A small contrastive image-text model, trained from scratch.
Model: 64-pixel images, encoder activation gelu, encoder patch size [4, 4], encoder depths [2, 4, 2], text encoder norm layernorm, text encoder moe top_k.
Rows from block 2 of the image encoder of a small contrastive image-text model, named by matrix and row number. Rows with one number belong to one neuron. Each number is 128 + 32 x the weight over its row's rms, rounded and kept within 0 to 255. All counts start at 0.
After each neuron's rows are labels from the 100 images, of 14848, where the neuron reaches its highest value: "peak on" is the class under the peak; "strongest on" is what is common among them. Only what is clearly more common there than usual is listed. The data: larger renderings of crowded toy scenes.
# fc1: MLP up (encoder.blocks.2.mlp.fc1.weight, 640x160), inputs 0-159
# fc2: MLP down (encoder.blocks.2.mlp.fc2.weight, 160x640, transposed), outputs 0-159

fc1.431 [ 97 138 139 170 192 118  92 149 162  64 114 114 153  86 128  61 119 152 174 153 150 105 119 141 169 206 116 118 123 149 205 140 147 118  98 112  99  98 141 157 132 107 101 117 105 166 117  97 118 132 144  60 114 136 214 100 133 183 115  65 138  88 133 175  92 131 119 179 143 142 157  71 107 146 122  83 122  96 147 159 141 109 202  94  90 129 149 144 128 121 182  98  98 159 151 175 118 146  95 148 175 102  87  95  73 112 149 157  60 118 164  95 106 139  91 146 131 141 120 119  80 116 100 189  99 167  87  95 109  73 102 161 123  92 184 139 107 135 160 124 144  91 125 134 141 118 147 126  85 117 127 129  91 146 115 170 122 129  98 192]
fc2.431 [112 132 134 107 161 142 119 151  93 148 115 145  75 149  71 119 133 147  68 142 107  81  98  94 148  87 177 133 143 128 145 158 127  99 142 148 135  95 172 109 106 136 156 140 110 143 150 103 141  77 125 100 104 147 153 103 157 135 165 120  84 119 119  52 168 168 135 147  44  77 126 199 185 102 108 133 139 146  44 125 139 156 125 131 111 174 139  94 133 126 156 112 103 132 187 109 109 111 131 142 170 136  75 199 153 186  87  74 152 131 136  99 133 172 163 165  59  97 177 140 110 107 122  92 137  89 198 154 181 171 135 171 139 149  88 123 110 165  61 109 134 123 106 140 169  91 119 129 145  78 137 101 199 151 132 107 167 114 114 125]
peak on: table
strongest on: table

fc1.48 [ 73  81 104 122 141 132 192 166 136 174  95 133 122  93 118  80 137 100  93 154 112 108 138 173 113 129  77 176 135 147 158 181 197 144 142 124  80 125 141 121 135 144 164  89 149  93  94 101 161 156 131 134 144 148 126 171 155 106 129  87 126 122  80 136  95  98 162 103 119 142  97 116 114  56 156 168 115 145 150 148 163 164 111 202  92 136 113 128 100  46 101 168 131  76  93  97 150 170 140 121 153  92 179 168 194 147 201  99 104 101  51 117 118  96 100  84 189 148 122 168 104 124 125 141 199 128 113 128 122  78  64 112 140 160 152 102 133 127 101  87 117 120 113 114 147 120 165 142 117 166 182 166 135 148 104 102 115  92 120  89]
fc2.48 [ 96  97 142 112 110 114  77 137 143 113 146 138 165 149 156 159 176 196 147 128 129 125 129 124 131 112 188 132 119 156  36 130 105 117 127 145 169 137 135 128 125 162 139 169  73 140 186 106 173 158 127  45 162 102 133  52  88 156 102 139  71 116 111 142 193 166 104 146 133  72 135 120  86 149 153 114  85 161 160  90 151 127  94 171 148 161 122  86 152 187 161 138 150 102 106 111 170 129  98  85 157 151  95 120 115 181  31 118 138 127 123 101 116 141 127 130 124 129 131  84 137 137 141 141 161 102 126 114  98 198 120  77 105 162  96 144 138 128 145 149 123  60 190 100  94  96 145 199 132 103 122 103 191 164 120 126 149  95  97 108]
peak on: boat
strongest on: boat; airplane

fc1.32 [129 120 121 157  69 122  91 110 117 135 135 104  76 133 127 178  82 151 147 169  93 119 160  97 108 177 146 131 114 152 108 207 132 126  68 152 206  88 143 180  93 106 159 109 147 113 120  67 142 162 164 120 104 152 143 105 180 132 215 137  87 166 136 120 204 170 138  60  96  98 105  95 102 120 100 158 107 120 178 160 154 108 118  83  95  93 110 115 174  87 144 175 121 152 105  87 158 130 151 100 113 111 123 159 118 141 108 151 145 143 135 109  75  71 117  98 156 123 136 138 148  66  89 143 100 149  68 146 146 203 186 117 141 160 145 146 166 146 127 128 169 111 125 122 171 143 173  91 127 144 107 118 152 136  90  67  86 117 104 105]
fc2.32 [156 147 160 102 143 137 172 148 146  93  97 106 214 134 173 140 170 116  90 144 153 197 135  66 155 163 132 160 177 110 131 117 107 100 158 124   9 168 133 137 128 122 152 158 135 144 121 191 137  78 135 126 128  89  93 162 128 153  78 116 143 106 141 163  75 144 156 209 195 152 117 109 147 106 173 131 156 134 110 128 116 201 170 127 104  66 124 133 109 148 155  93  85 108 138 152  97  96 105 114 158  97 124 134 108  91 121 137 143  73  94 104 195 150 134 119  89 128 136 121  72 119 162 160 150 110 151 100  37  96  74 162  85 131 130 124  99 105 146 125  93 151  77 111  95 122 104 150 146 125 150  90 137 152 146 142 142 121 119 110]
peak on: barrel
strongest on: barrel; largest object: barrel

fc1.191 [ 91  95 118 142 109 135 137 128 153  93  97  99 161 153 147  71 126 115 103  87 131 148 177 163 150 126 152 138 139 178 133 148 158 157 144 141  79 101 129 125 151 101  84 116  91  94  72 178 124 143 179 118 142  91 147 165 132 148 113 121 174  12 137 181 121 144 164 173 186 152 174 134 158 108  64 128 148  99 155 179 141 103 138  72 101 102 128 125 106  98 130 124  55 152 140 177  86  73 111 118 189 106 167 155 117 151 139 192 124  89 128 115 131 162 129 146  82 173 128  80 134 138  94 175 118 153  88  18 103 143 113 147 127 136 116 135  86 185 171 161 133 111 143 116 166 103 143  98  96 127 165  96 113 125 104 158 153 108 121 128]
fc2.191 [155 145 162 126 183 135 155 146 134 142 178 163 127 142 117 166  53 107 103 107 168  76 152  98 156 144 145 131 125 104 151 133 150 132 162 114 182  84 149 129 167 130 164  45 159 110 129 120 113 123 135 136  86 186 142  50 121 147 143 144  89  67 134  37 158 109 160  90 120 148  99 134 149 150 149 200 145 152  64  83 144 121 173 157 144 125 115  81 112 125 190 140 126 113 118  96 134 116  82 136 192 114  97 108  83 117 119  97 145 171 136 170 125 127 151 109 149 104 174  74 178 147 131 125 157 152 185 114 157 144 120 115 152 143 143 105  83  87 125 122 145 107  94  76 142 116  51 137 183  94  66 108 167 117 100  89 148 117 110 156]
peak on: chair
strongest on: table; chair

fc1.277 [116  74 114  85 146 149 158 159 131 137  99 168 104 120 160  58 120 117  69 114 118 146 105 145 133 157 144 118  89  83  91 160 150 109 168 122 167 164 110 153 155 138 168 155 112  67 130 115 132 168 150 176 124 185 125 173 145 100  83  76 102 171  40 127  85 163  94  41 130  97 137 139 130 109 192 107 127 150 172 139 147 152 150 104  74 137 134 177 144 120 176 137 166 159  91 144  91 150  74 109 147 142 145 137 139  86 151 150 179 115  77  85 169 116  87 146 134 165 128 124  88  83 179 111 158 153 111 105 112 113 114  82 123 138 138 108  91  89 157  85 152 134 108  56 130  70  75 150  98 141 164 140 140 136 176 105 138 125  79 108]
fc2.277 [ 82 138 217 134 167 117  49  64 136 113 121  76 201 217 124 180 136 108 140 136 120 126 159 142 172 131  82 109 130 175 167 117 132 145 129 166 150 118 158 157 132  78  96  48 120 148 219 108 111 126 131  73 127 135 132  78 125 113 103 135 113  59 106 112 129 105 125 141 130 137  91 212  92 195 153  87  99 146 136 101 151 104 121 139 173 120 141 105 140 145 109 142 123 158 108 159 162 125 117 168  94  86 149 119 135 141 123 116 127 141 159 102  99 149 128 101  84 115 100  48 103 108 157 131 161 123 108 139 189 108  52  98 128  93 121 131 157 206 152 131 157 126 148 131 122 109 126 128 124 106 158 127 150 155 104 133  85 143 110 127]
peak on: boat
strongest on: boat; candle

fc1.475 [170  89 130  99 136 120 147 104 123 122 171 121  81 143  65  97 104 201 134 156  97 146 125  84 125 118 147 107 102  97 107 108 143 130 162  51  96 190 138  98 153 165 196 104 141 121 155 151  98 216 155 178 126 130 159 100 147 102 155 200  98 205 164 102 154 110 139  83 171 128 180 148 154  76 123 129 154 147  65 134 155  96  89 122 137 138 140 118 151 106 134 171 133 136 110 134 142 111 101 143  83 100 146 146 166  96 132  83 161 138 148 181 119 144 139 124  96 119 138 203 176 130 172 146 155 154 154  88 184 151 181 147 158 125 203 104 155 113 127 161  64 175 105 113 130  74 119 132  94 129  96 141 124 114 129 135 125  93 159 159]
fc2.475 [107 135  46 183 124 114 156 143 138  72 117  86 190 169 183 102 115  67  79 127 134 146 114 199 129  96 190 154 153 159 116  97 144 112 128 156 141 102 155 112 137  97  83 136 166 140 171 104  94  66 109  93 104 166 129  66  50 157 150  84 119 133 142 117 122  88 100 183 150 118 170 169 110 159 117 138 150 103  97 133  82 166 193 113 126 147 131 126 145 172 104 135  80 129 143 129 106 147 140 184 105 137 110 168 122 139 109 116 111  83 172 104 139 110 125 146 170 186 102 109 140 104 106  94 106 139 136  91 129  88 116  85 180 117 108 181 143 153 144 124 179 139 102 141 146 140 112 138 115 145 134 136 170  88  99 186  76 208 163 168]
peak on: boat
strongest on: boat; teapot

fc1.95 [168 149 122 140 163 113 162 117 166  84 133  99 111 124  99 150  80 156 146 174 132 158 170  91 133 128 153  94 144 105 188 121 127 119 114 143 135 127 161 155  95 112 131 116 180 191 115 113  77  88  82  66 154  87 122 144 103 131 132 170 142   0  95 164 123 195 153 164 196 137 144 121 144 137  89 108 139 100 141 132 156 106 144 148 102 121  95 123 172 160 136 125 157 153 122 131 150 108 114 112 163 110 127 146  77 172  98 131 133 110 175 145 154 189 128 133 110 160 111  85 126 120  61 145  88 147 106 169 119 112 135  77  73  70 151 145 132 118 121 131 145 118 145 171 198 126 172  87  98 114 104 118  95 159 102 148 132 126  79 179]
fc2.95 [124 158 158 116 189 113 109 113  97 170 161 121 142 171 101 135 168 147 113 162 149 111 109 116 133 166 192 159  84 182 151 143 128  92 151 113 158 149 130 157 107 159 120 106 126 128 121 136 237  83 106 111 157 159 129 149 123 173 115 109 113  99  66  83  82 136 140 135 130  95 137 153  87  77 157  69 103 114  60 116 116 134 128  92 127  84 179  52  87 115 123 127 111 182 172 139 150 145  34 146 143 116 162 111 206 106 167 117  75 142 140 109 124 114 158 147  88 152 151 123 126 115 120 142 148  53 141 166 104 153  74  95 138 123 127  89 155 173 116 111  81  87 131 151 128 117 121 143 148  95 156 126 170 129 173 145  97 189 174 120]
peak on: table
strongest on: table; largest object: table

fc1.159 [ 90  82 107 143 137 107 129 104 118  76 133  74 138 172  91 101 113  72 134 115 101 137 131 176 103 113 159 100  86 149 138 168  98 154 110 178 128  94 166  96 138 111 139 134 104 175 158 105 108 151  98  67 117 120 151 144 194 142 149 131 167  10 195 198 176 170 105 132  98 117 100 132 163 108  85 107 170 135 116 183 130 133 139  94 113  86 120 114 200 173  96 126 120 117 131 142  92 138 134 176 140 135 136 216 148 123 147 108 119 118 114 118 118  85  83 127 129 129  88 128 154 159 105 128  98 158  92  60 129 127  93  96 157 117 106 131  91 115 201 141 189  90 134  92 168 109 121 157 126 103 113 121 107 149  87 179 109 128 110 183]
fc2.159 [176 171 120 149  92 155 153 164 143 172 136  94  92 168  90 141  89 171 119 129 144  89 139 130 147 155 141 163 131 114 136  73 140  91 193 178 107  77  76 139  90 126 200 162  89  69 108 137 102 131 129 141  66 182 126  85 120 113 108 146 109 146  72 108  92 142 164 136 141 154 171 134 155 129 108 150 118 174 134  85 157 112 150 132 151 180 121 109  61 118 177 110 113 154  86 110 170  93  78 125 128 121 125  75  95 155  90 104 125 145 129 112 108 159 139 117 116 123 185 109 199 113  94  97 168  87 163 166  81  66 110 132 173 159 125 107 107 160 142 147  92 147 144 190 142 166 122 131 117 136  99 105 145 128  94 150 233 123 114  87]
peak on: chair
strongest on: blue object; chair; table

fc1.131 [102 141  87 127 142 131 149 165 100 127 106 148 120  65 160 184 156 183 110  94  81 138 118  91 134 169 116 102 153 141 146 158 145 143 181 152 191 133 117 141 148 174 132 115 165 143  66 135 126 166 157 174 127 173 142 125 156 111 110 163 141 154  37  92 118  80 119 110 141 155 108 125 132  89 146 172  96 162 116 141  88 119 133 136  95 114 173  93  95 114 146 118  80  60 119 121 126 134  47 160 101 153 193 143 188 120 183 115 140 114  89 177 141 118 125 165 163 193 147 124 130 128 205 135 157 103 139  41 111  99 111 123 132 154 168 127 106  51 127 150 101 138 121 142  80 107  97 146 142  81 150 135 185  94 171 137 121 174 142 135]
fc2.131 [155  85 136  91  61 156 133 146 170  84 176 107 212 125 129  68 159 126 162 148 162 109 141 137 101 129  98 181 105 181 124  69 147 178 124  90  93 128 155 154 106 127 104  68 108 133 183 151 105 116 146  84 100 119  92 133 108 133 140 131 134 137 137 153  80 103 140 131 147 117 189 130 166 162 124  94  93 107 123 139 110 121 138 147 150 130 157 128 185 128 132 163 136 144 133 100  92 129  55 126 170 132  88 150 118 128 119 146  92 153 174  98 107 127 124 106 100  56 152 113 121 150 119 150 141 107  75 165 129 164 116 109  94 146  75 170 171 180 156  91 150 117 199 132 219 136 158  67 148 111 108 174  75 115  58 121 106  68 138 102]
peak on: boat
strongest on: boat

fc1.466 [151  43 130 173 187 142 106  96 134 104 102  65 158 146 159 112 125 144 130 133 176 127 116 168  76 105 144  91 126 155 141 115 144 142 108 196 138  15 110 135 110 126 118 119 123 120  79 112 137 172 135 135 107  61 128 150 142 113 188  97 165  95  99 128 140  97 144 151 128 157 125  99  88 107  97 145  93 194 143 168 104 213  98 183 134 144 124 121 143 182  85 161 185  66 152 125  85 168  87 142  82  99 107 178 167 147 102 143 117 108 148 120  75 119 107  69 143 140 142 162 116  92 113 111 114  88  99 108 174 177 134 131 183 121 114 147  76 143 153 110 116 115 139 117 148  88 147 145  69 147 144 139 115 155  95 148 147  78 122 130]
fc2.466 [206 131  96 121 107  97 178 161  75 149 113 128 117 111 187 150 172 143  90 139 135 198 111  91 117 161  71  90 111 115  99 119 180 107 128 106 133  81 142 127 116 185 131  49 157 107 112 134 126 103 133 132  84 164 172  76 100 127  97 144 167 146 135 167 120 132 105 210 156 124 157 101 131 176 123 125 130 157 144  76 142 123 137 148 112 135 171 142 136 118 140 110  96 138 125 151 140  94  89 114 161 163 117 126  93 163  83 126 125 141 107 146  53 201 110 173  94  85 152 123 160 135 173  80 116 165 190  89 170 121 124  62  99  95 122 158 157  63 118 105 147 148 213 118 132 101 119 169  85 123  90 135 150 133 121 166 123  80 120 107]
peak on: house
strongest on: house; largest object: house

fc1.161 [148 172 168  93 137 171 110 103 150  56 112  99 127 133 148 157 127 112 129  91 137 126 170 171 141 111  73 120 167 159 102  98 111 115 142 140 107  83 136 178 191  84  99 144 104 144 194 119  87 151 126 126 111 109 174 152 112 108 116 148 176  89 128 164 180 121 137  76 159  80 122 129 149 156  59 102 131 146 205  81 148  95 162 146  78 113 142 128 134 123 120 165  91 152  95 143 131  95 161 142  60  95 149 193  68 123 138 203 171 180 123 104 161 120 191  68 122 152 132 144 173  99 128 171 112 156 161  95 158 203 105 133  79 126 157 134 124  97 125 115  86 101 148 119 127 115 159 155  91  78 119 121 111 148 149 144 117 103 123  76]
fc2.161 [125 161 143 147 133 112 153 141 144 139 119 104 137 177 145  70  93 164 127 201 127 127  79 133 151 154 160 107  97  68 158 149 145  93 121 132 123 117 131 173  91 139  88 125 168 100 127 192 136 140 117 138  90 205 106 113 113  76  85 106  84 204 154 105  83 108  85 177 153 175 156  98 109 133 199 156 169 105  49 150 190  86  74 114 134  62 126 110 148 150 132  79 184 130 119 133 135 116  53 128 159 116 116  57 110 150 148  91  74 132 136 155  83 126 111 180 131 180 148 124  87 129 113  91 119  65 137 181 110 103 174 142 161 144 110 120 101 140 106 113 133 154  82 152 176 112 117 120 152 158 133 121 131 115 127 147 146 125 110 142]
peak on: table; arch
strongest on: table; arch

fc1.423 [157  98 120 117  97 113 153 163 112  98 124 168 120 102 115  67  70 110 106 162 119 144  92 177 164 101 129 135 133 103 129 105 122 145 126 123  99 150  85 150 163  94  94 150 105  99 148  93  95 130 103 164 113 153 140 123 124 161 101 113 134 192  27 131 111 119 130 111 129  75 103 127 129 156 168  97 114 137 154 116 127 143 156 126 139 138  88 128 106  73 115 123 195 161 124  50 117  75  92 132  73 171 166 130  93 137 163 107  66 142 158 139 172  83 114 137 141 220 143 151 143  97 167 170 181  85 146 135  99 126  57 121 148 163 110 180 149  35 173 101 158 113 121 129  79  88 137 155 105  97 116 132 114 189 134 144 165 115  91  88]
fc2.423 [ 91 137 120 145  90  73  75 169 150  78 130 156 169 129 148 150 144 150 153 115 199  82 147 177  92 100 150 204 121 169 199 183 117 106 126  97 155 107 162 141 108  88 119 142  86 123 174 120 143 144 178  98 174 130 118 105 116 149 133  66  61 119 103 104 111 171 147 149 167 134 164 163  94 186 118 114 124 164 145 133  96  98  89  90  88 139 128 170 132 114 101 105 122  96 104 177 127 121 126 149 152 133  73 151  93 114 118 189 134  93 122 153 128 161 112  86 124  82 115  87  90 147 123 109 129  92  90  75 189  90 142 165  99  64 138 186 185 132 111 125 162  99 127 127  97 145 130  89 155 161 112 127 172  85 163 165  83 112 156 160]
peak on: boat
strongest on: boat; airplane

fc1.571 [167 116 139 141 118 104  74 101  87 135 140  95  91 118 161 205 105 115 160 130 122 151 128 129 119 164 119 120 120 127 141 152 127 116 108 137 118 128 134 120 167 157  85 105 139 116  58 142 106 174  94 101 152 137 143 167 165  70 132 139 176  32 132 193 157 142 147 142 168 120 193 117 131 145 125  91 146 158 188  69 181 121 122 156 137  43 140 117 104  84  92 198  97 109 111 138 115 133 140 128 140  92 185 152 138 106  88 172 150 155 159 109 140 126 153 150 142 131 128 193 178 115 128 111 134 184 107 120 118 141 148 127 114  88 217 146 121 127 131  95  50  87 133  98 157  75 170 176  76  81 142 139  94 127 109 146 127 156 137  70]
fc2.571 [119 116 122 109 137 131 191 158 151 107  97 182 128 137 116  83 129 152 107 137 158 151 172 137 117 160 151  89 128 107  89  65 148  91 139 124 111  77 119 163  99 104 105 120 179 130 184 135 138 100 125 146  83 172  98 114 108 118 106 180  30 183  81 154 148 143 114 127 135  83 110 110 109 146 148 118 150  99  24 154 119 112 116 105 172 169 110 173 131 181 150  84 180 145 136 138 156 140  80 153 135 157 114 120  77 143 128 142  65 132  88 159 173 135  89  79 137 187 167 109 137 150 112 130  92 120 116 146 158 138  87  78 112 157  93 117 126  93 147 158 169 161 153 173 154 190  94 135 144 164 140 122 133 111 116  86 205  68  93 103]
peak on: house
strongest on: house

fc1.157 [102  57 111 145 120 145 120 129 124 143  78  88 121  95 155 108 157 180 128 113 157 111 163  78 114 168 173 102 117 174 125 157 128 174  81 135 167 122 155 133  92 132 101  97 183 102  89 116 176 129 158 152 134 203 109 153  55 150 138 143 110 143 141 130 153 125  94  84 110 132 111  54 163 121 128 151 105  60 167 141  94 148 142 166 158 153 145 123 163 128 148 119 212 133  69 121 122  95 129 146 128 147 158 151 162 105 158 164 130 129 103 129 129 134 116 127 152 149 198 152 103 116 112 183 159 103  90  77 113 163 197 129 134 190  96  68 133 115 142 155  80  90 123 104 129 127 195 200 169 144 126 133  77 125 192  96  98 136 103 161]
fc2.157 [107 128 156  97 149 160 151  79 121  65  83 154 138  67 112 148 166 195 109 135 175 115 155 141  66 111  69 142 144 179 143 167  97 172 116 104 134  51 138 127 149 135 172 101 121 153 139 161 187 107  95 128 131 119  86 125 170 132 132 106 170 102 121 147  56 154  98 152 112 141 164 140 200 137 118 122 176  99 186 165 115 139  93 153  98  94 108  65 115 155 109  89 116 104 139 171 111 160 162 128 123 140 203 112  78 129  71  67  98 139 166 177 127 116  99 198 170 187 105 149 126  93 110 154 182  76  97 173 109 106 107 120 106 111 169 143 147  84  75 156 136 142 145 158 109 122 115 118 130 117 129 113 154 119 108 110 112 137 121 108]
peak on: barrel
strongest on: ladder; barrel; largest object: barrel

fc1.533 [178  74  90  84 148 138 129 127 127 164 151 156 126 133 111  97 168 115 117 150 130 171 136 137 123 112 121 126  82 115  80 125 147 127 131 113 135 188  76 127 163 152 176  82 105 142 140 145 123 112  73 150 159 139  68 154 136  35 132 103  74 114 139  77 116 130 101  51  91 141 115 119 163 145 192 132  96 184 115  96 160 165 141 217  92 117 105 111  89 158 159 124 164 123 125  76 153 162 193 111 142  94 180 113 116 101 116  81 150 108 107 155 142 119 121 157 169 146 128 146 106  64  88 124 166  95 124 172 117 140 129  86 161 179 128  78  95  52 147 165  90  84 142 120 124 172 101 165  97 128  95 140 154 165 106 100 157 108 113  89]
fc2.533 [ 73 143 120 124  84 139 101 116 151 118 126 113  94 154 144 142 128 136 128 155 138 125  88  92 130 121 183 111  99 138 116 111 102  49  99 136 196  98 115 124 131 186 140 158 158 126 118 168 134 100 171 119 173 136 165  61 109  97 112 124  83  85 120  76 147 171 166 130  77 147  52 137 145 175 116 167 106 129 157  86 130 161 139 150 160 179 137 134 128  99 125 131 152 156 125 106 194 126 109 110 113 175 150 154 113 178  97  71 127 149 115 157 129 196 161  71  98 133 144  66 129  94 137  94 166 112 179 146 213 136  84 115 107 132 124  94 191  86 102 142 121 112  58 105 120 149 147 162 150  86 106 157 169 105 152 131 108 208  84 136]
peak on: boat
strongest on: boat

fc1.590 [ 97  70  84 163 112 155 130 149 136 116 196  64  98 115 191  88 105 175 104 136 111 143  98 181 137 133 153 120 122 151 130 150 122 109 164 137 110 117  73 122 146 120 110  97  97 112 135 108 159 158 132 145 159  96 111 189 152 163 131  86  96  39  86 174 132 113 102 103 112 136 150  93 118 115 130 112 103 116 137 117 210 127 181 116 136 164 132 157 123 138 111  91 103 114 140 125 101 170  66 143 128 101 191 146 130 146 120 143  87 145 113 107  72 144 108 173 139 204 161 146 136 129 118 206 120 107  98  42 150 122  40 132 163 104 110 102 117 192 156 165 158 120 151 115 124 134 133  92  71  75 141 120  96 179  96 176 108 127 135 125]
fc2.590 [161 165 137  79 118 129  98 107 132  82 131 114 143 107  92 166  69 152 149  93 139 109 157 135 211 107 128 145 112  75 183 144 171 125 109 124 167 109 136 133 160 123  84 153 133 104 189  65 149 182 124 130 117 120 216  67 127 141 108 143 119 124 108  65 154 145 143  91  90 111 135 166 188 123 151 139 132  90 136 132 116 115 137  99 130 127 101 138 133  98 172 175 129  99 158 137 195 123 132  71 165 157  79 212  73 106 120 130 162 154  85 132 128 128 115 114 141  72 159 103 166 156 131 132  99 127 163 144 132 137 127 166  45  74 100 162  64  52 116 199 126 185 120 109 111 120 160 138 144 114 138 134 100 121 113 122 164 122 108 107]
peak on: chair; house
strongest on: chair; house

fc1.281 [178 153 177 108 121 150 123 134 159  89 153 148 113 177 140 150 136 120 107  97 112 153 158 131 145 121 109 135 123 118 133  74 142 147  12 161  70  80 148 149 118 128  88 182 130 121  90 116  51 152 109 115 101 118 197 152 180  92 118 147 151 106 139 178 201 140 126 138 173  79 100 107 129 132 127 125  74 143 145  77 148 132 164 156  91 136 102 123 131 104 116 212  99  38 101 130 132 118 176 172 122 109 161 178  85 111 145 184 175 149 153 123 165 161 149  50 167 147 134 123 150 115 139 140  77 160 157  71 135 150 182  90 113 111 150 150 115 115 112 104 131  85 109 131 148 112 165 119 102 134 103  99 118 139 116 160 111 165 158 112]
fc2.281 [142 127  89 165  98 133 129 115 126 109 147 104  80 123 117 107 103 139 145 172 168  98 115 166 103 134 117  75 138 132 153 141 130 118 183 152 119 135  82 148 142  89 130 118 158  78 168 177 187 123  97 186 110 137 101  96 108 147 173 122 158 146 108  91  70 114 112  98 107 141 167 117 145 159 137 106 151 102  70 142 158  81  81  82 162  80 156 123 200 176  91 111 146 206 133 109 179 151  33  86 128 137  90  70 120 170 147  95  97 138  98 142 120 101 105 192 111 159 176 141 111 176 102 124 139 148 133 228 152 122  81 140 164 118  92 101 139 141 160 151 110 175 166 137 128 112 134 122 170  99 163 158 131 110 119 169 137  91  80 155]
peak on: table
strongest on: table

fc1.34 [ 82 114 126  90 162 148 113 100 220 103  99 120  66 142 104  80  79 126  92 101 144 104 121  98 110 158  80 124 164 140 150 147 162  93  87 135  98 107 116 153  92 125 116 152 175 117 138 119  81 163  94  81 150 149 121 177 164  73 130 107 119  10  91 152 107 155 137 144 188 138 138 124  94  81 141 154 118 133  60 184 171 131 178 127 158 109 161 133 150 129 133 132 113  74 112 166 128 148 122  92 152 122  94 144 124 110 143 145 177 168 159 158  79 144 163 146 135 174 111  84  97 151  72 178 108 141 114 113 142  86 110  90 158 122 116 124 136 189 127 105 143 104 186 124 171 100  74 100 164 115 111  92 188 172 115 109 148 150 106 146]
fc2.34 [116 114 148 191  85 169 209  98 118 148 149 112  67 140 114 152 117 137 140 110 172 100 126 122 129 117 137 110 101 138 116 122 129 152 123 143 174 168 144 120  74 160  61 122 147 137 148  80 159  80 144  85 153 129 158 109 134 224 131 111  83  90 112  71 138 162 174 100 108 100 120 128 151 135 144 123 135 128  97  97 102 113 129 113 123 121 161 149 134 144 162 183 122 145 146  94 135  92 142 142 122 133 175 148 123 123 124  90  59 150  81 101 177 161 146 160 146 117 206 123 179 213 120 162 127  97 144 168 102 145  89 111 124  95 166 130 118 100 144 170  66  54 129 118 151 145  71 145 109  78  69 100  96 108  49 180 132 137 115 151]
peak on: table
strongest on: table

fc1.135 [163 108 110 112 158 162  99 119 160 160 174 167 148 190 123 139 140 110 165 106  80 119  60  91 132 104 125 131 101 140  72 105 147 131 188 153 108 186 158 129 155 183 116 179  28 127 161 178 118 121 146 146 136 121 145 129 140 123 145 134 124 110 160 146 119  67 166 205 137 141 150 103  76  95 100 166 134 130 118 121 134  95 135 105  94  86 144 113 117 115 168  56 127 131 105 113 121 122 117 140 151 126 105 178 115  97 127  71 158 122 151 159 155 114 148 105 169 160 106 110  97 151 163 100  83 118  80  62 146  98 159  96 128  95 166  77 160 180 151 125  91  72 119 113 225 140 136 125 142 138 105 188  99  72 112 100 179 133 124 104]
fc2.135 [ 94 121  82 102 141  89 117 149 166 128 186 115 163  95 155 135 128 124 168 178 100 164  97 143 118 168 189 108 132 113 100 119 124  86  72 139 102 120  65 168 142 118 120 122 149 155 151 100 137 126 156 162  96  91 106  82 130 170 105 118 145 193 107 127 104 162 115 100  43 128 168 129 108  83 117 146 119 127  94 126  88 125 117 122 114 109 147 128 128 116 137 168 154 129 160 104 112 124 165  78 124 124 157  79 192 135 184 188 168 120  77 114 114 164 124 138  97 119 139 139 139 142 150 105 102  97 123  97 114 127 105 155 146 143 105 141 194 147 122 155 233 136 190  32  99 124 118 140 200 142 103 100 131  58 127 114 127 143  53 186]
peak on: flower
strongest on: flower